A small image denoising model, trained from scratch: 5.22M parameters, norm batchnorm.
Rows from block 2 of a small image denoising model, named by matrix and row number. Rows with one number belong to one channel. Each number is 128 + 32 x the weight over its row's rms, rounded and kept within 0 to 255. All counts start at 0.
After each channel's rows are labels from the 100 images, of 14848, where the channel reaches its highest value: "strongest on" is what is common among them. Only what is clearly more common there than usual is listed. The data: small renderings of single solids in any pose.
# convs0: first 3x3 conv (model.enc.1.0.convs.0.weight, 64x64x3x3, each kernel summed), inputs 0-31
# convs1: second 3x3 conv (model.enc.1.0.convs.1.weight, 64x64x3x3, transposed, each kernel summed), outputs 0-31

convs0.41 [127 177 125 120 180  31  99 109  94 120 135 149 110 107 163 136 159 114  97 108 148 125 130 123 131 104 109   3 120 137 140 116]
convs1.41 [130 118 177 168 122 133 164 173 133 118 152 106 135 159 145 138  91 108  95 147  84 132 147 144 143 162 148 196 163 163  83 155]
strongest on: spring

convs0.4 [112 212 153  94 105 180 143 140 150 137 200 102 123 147  94 101  75 120 145 123  95 116 125 126  88 114 104 167  99 115 143  84]
convs1.4 [151 131 165 147 156  55 148 133 112 190 173 140 124 156 115 112 164 124  96 123 187 103 143 133 150 122 132 144 177 117 135 126]
strongest on: white

convs0.54 [132  94 146  99 158 116  88 139 147  93 157 147 130 116 125 116 188 114 135  89 121 188  76 150 139 130 117 127  92  96 162 150]
convs1.54 [109 174 108 101 106 132 153 167 157 126 141 121 188 116 118 107 124 183 118 130 101 111 186 103 130 127 138 115 172 158 134 141]
strongest on: yellow

convs0.6 [135 130 122 141 110 153 129  84  94 121 255 139 127 147 112 164 126 140  86 146 129 132 140  84 151 131 120 136 100 109 194 155]
convs1.6 [143 108 109 127 142 120 132 161 212 118  81 137 112 151 108 105 179 127 248 129 178 119 108 196  97 119  90  97 140 152 125 138]
strongest on: blue; striped

convs0.36 [156 131 121 127 117 115 117 115 115 131 112 115  20 104  93 137 101  86 118 221 129  83 131 107 114  95 208 130 117 124 133 123]
convs1.36 [102 111 151  91 153 121 141  90 120  78 187 139 185 160 121 142 133 199 102  55 147 132 100 130  98 145  77  75 150 177 143  84]
strongest on: light from: behind the camera; blue; purple; colour: yellow

convs0.62 [ 21 152 126 128 102 125 129 113 100 173 130 114 138 134 145 135 132 144 139 213 133  65 205 116  67 181 101 140 116 114 118  84]
convs1.62 [147 132 122 110 171 147 144 126 156  71  91 121 145  86 110 130 102 182 144 103 114 227  74 169 123 105 183 172 143 142 130 125]
strongest on: light from: behind the camera; yellow

convs0.60 [141 128 125 108 141 123 117 136 119  81 144 116 124 114 141 120 134 255 148 110 110 141 144 126 119 106 194 127 125 148 138  91]
convs1.60 [223 138 135 159 127 122 130  79 124  82 116 130 203 125 135 116 126   0 133 202 134 112 109 137  85 132 113 144 117 123 120 104]
strongest on: yellow; green

convs0.56 [107 109 150 151 176 110 125 143 146  95 169 140 103 108 117 116 100 164 112 191 135 201  82 122 106  93  75  62 118  98 170  89]
convs1.56 [133 119 126 121 101 160 128  89 117 161 132  88 158 119 116 140 116 167 155 103 115 188 186 148 129 126 164 154 147 146 129  63]
strongest on: red

convs0.38 [106 111 126 141  91  86 175 107 160 135 112  97 138 102 141 165 122 147 153 130 208 149 115 107  93  93 100 110  98  77 203 143]
convs1.38 [125 125  98 152 135 137 130 123 116 107 127 125 131 160 140 111 149 124 163 124 181 105 231 169 143 122 128 139 126 137 125 119]
strongest on: spring; red

convs0.52 [137  22  84 116 110  82  75 163 152 130  88  83 125 122 126 141 105 120 136 113 117 123 147 130 119  98 111  17 155  83 108 143]
convs1.52 [124  71 153 127 142 169  46 125  78 101 127 149  99 157 150 107 122 113 148 115 149 126 142 117 138 139 126 120 144 103 144 128]
strongest on: yellow

convs0.5 [ 93  87 103 149  72  88 105 147 148 137 107  79 171 146 133  85 169 142 117 144 112 170 107 103  67 118 132  84 165 117 142 133]
convs1.5 [149  94 120  98 103 202  96  86 116  99 141 104 129  81 119 112 110 130 140 125 118  87  83  81 169 109 117  62 140 105 141 100]
strongest on: blue; red

convs0.58 [133 147 165 124 196 136 115 151  65 139 188 190  93 119  82 123 111 157 111 153 101 104 133 136 127 122  92  76 210 149 111 134]
convs1.58 [ 74  82 117 118 110 130  80 117 187 139 126 102 129 131 167 120 132 107 112 126 105 146  70 105 107 112 134 164 108 155 172 117]
strongest on: yellow

convs0.0 [ 80 124 143 149 142 124 113 118 113 185  93 126 138 180 120 132 104 157 127  92 125  74 112 120 188 150  37 113 162 112 119 114]
convs1.0 [123 107  94 105 137  63 132 102 146 109 218 163 110 112 117 102 144 172 128  93 126 105 102 153  74 110 135  66  75 168 135 144]
strongest on: orange; yellow

convs0.28 [247 143 120 159 108 123 136 169 144 137 123 127 231 134 134 110 133  95 145 212 100 167 178 146 153 161 141 130 126 123 101  93]
convs1.28 [  3 127 151 158 127 130 120  89 116  92 113 120  35 129 108 110 122 202 144  76 147  80 112 119  88 127 123 139 108 124 136  92]
strongest on: light from: behind the camera; purple; green

convs0.33 [138 142 125 151 126 140 130 111 130 117 101 103 106  51 111 130 106 130 146  89 119 142 118 135 122 233 224 123 105  95 113 114]
convs1.33 [144 101 158  83 142  96 140  89 101 129 175 135  93 222 128 125 124 129 119 172 166  82 111 125 137  71 104  82 122 179 137  62]
strongest on: light from: behind the camera; red; teal

convs0.31 [ 84 133 113 185 115 109 131 103 106 155 123  90 199 166 100 129  77 220 155  92 125 129 144  94 165 218  30 140 149 134 116 151]
convs1.31 [154 114 144  64 139 105 128 103 124  79 171 163  94 137 116 150 132  49  96 179 140  75 125 128  70   6 187  91 127 169 140 101]
strongest on: yellow

convs0.51 [124 191 213 105 119 103 200 112  91  91 137 187  90 124 124 153 103 142 113 149 159 125 122  81 150 158 102 140 114 147 104 133]
convs1.51 [106 128  47 149 126 134 102 152  61 143 141  77 129 107 146 132 120  98 186 120  87 100 147 117 152 155 128  88  57 122 173 145]
strongest on: spring

convs0.35 [134 107 128 119 144  86  82 140  69  99  96 121  86 126 148  75 103 144  97 134  87 126 124  80 132  97  69  73 139 150 124 108]
convs1.35 [152 124 117 158 164 163 103 126 119 114 140 137 115  94 162  68  79 144 171 128 138 154 112  72 100 114 134 175  70 125  65 135]
strongest on: yellow

convs0.18 [128 125 139 131 157 181 100 116 142 157 131 115 109 153  97 121 125 129 139  44 129 117 116 113  91  99 140  99 121 138 162 156]
convs1.18 [ 67 142 149 187 111 110 126 120 141 134 116 119 103  94 150 121 144 168 113 147 129 130  92 139 187 167 130 129 148  94 116  88]
strongest on: red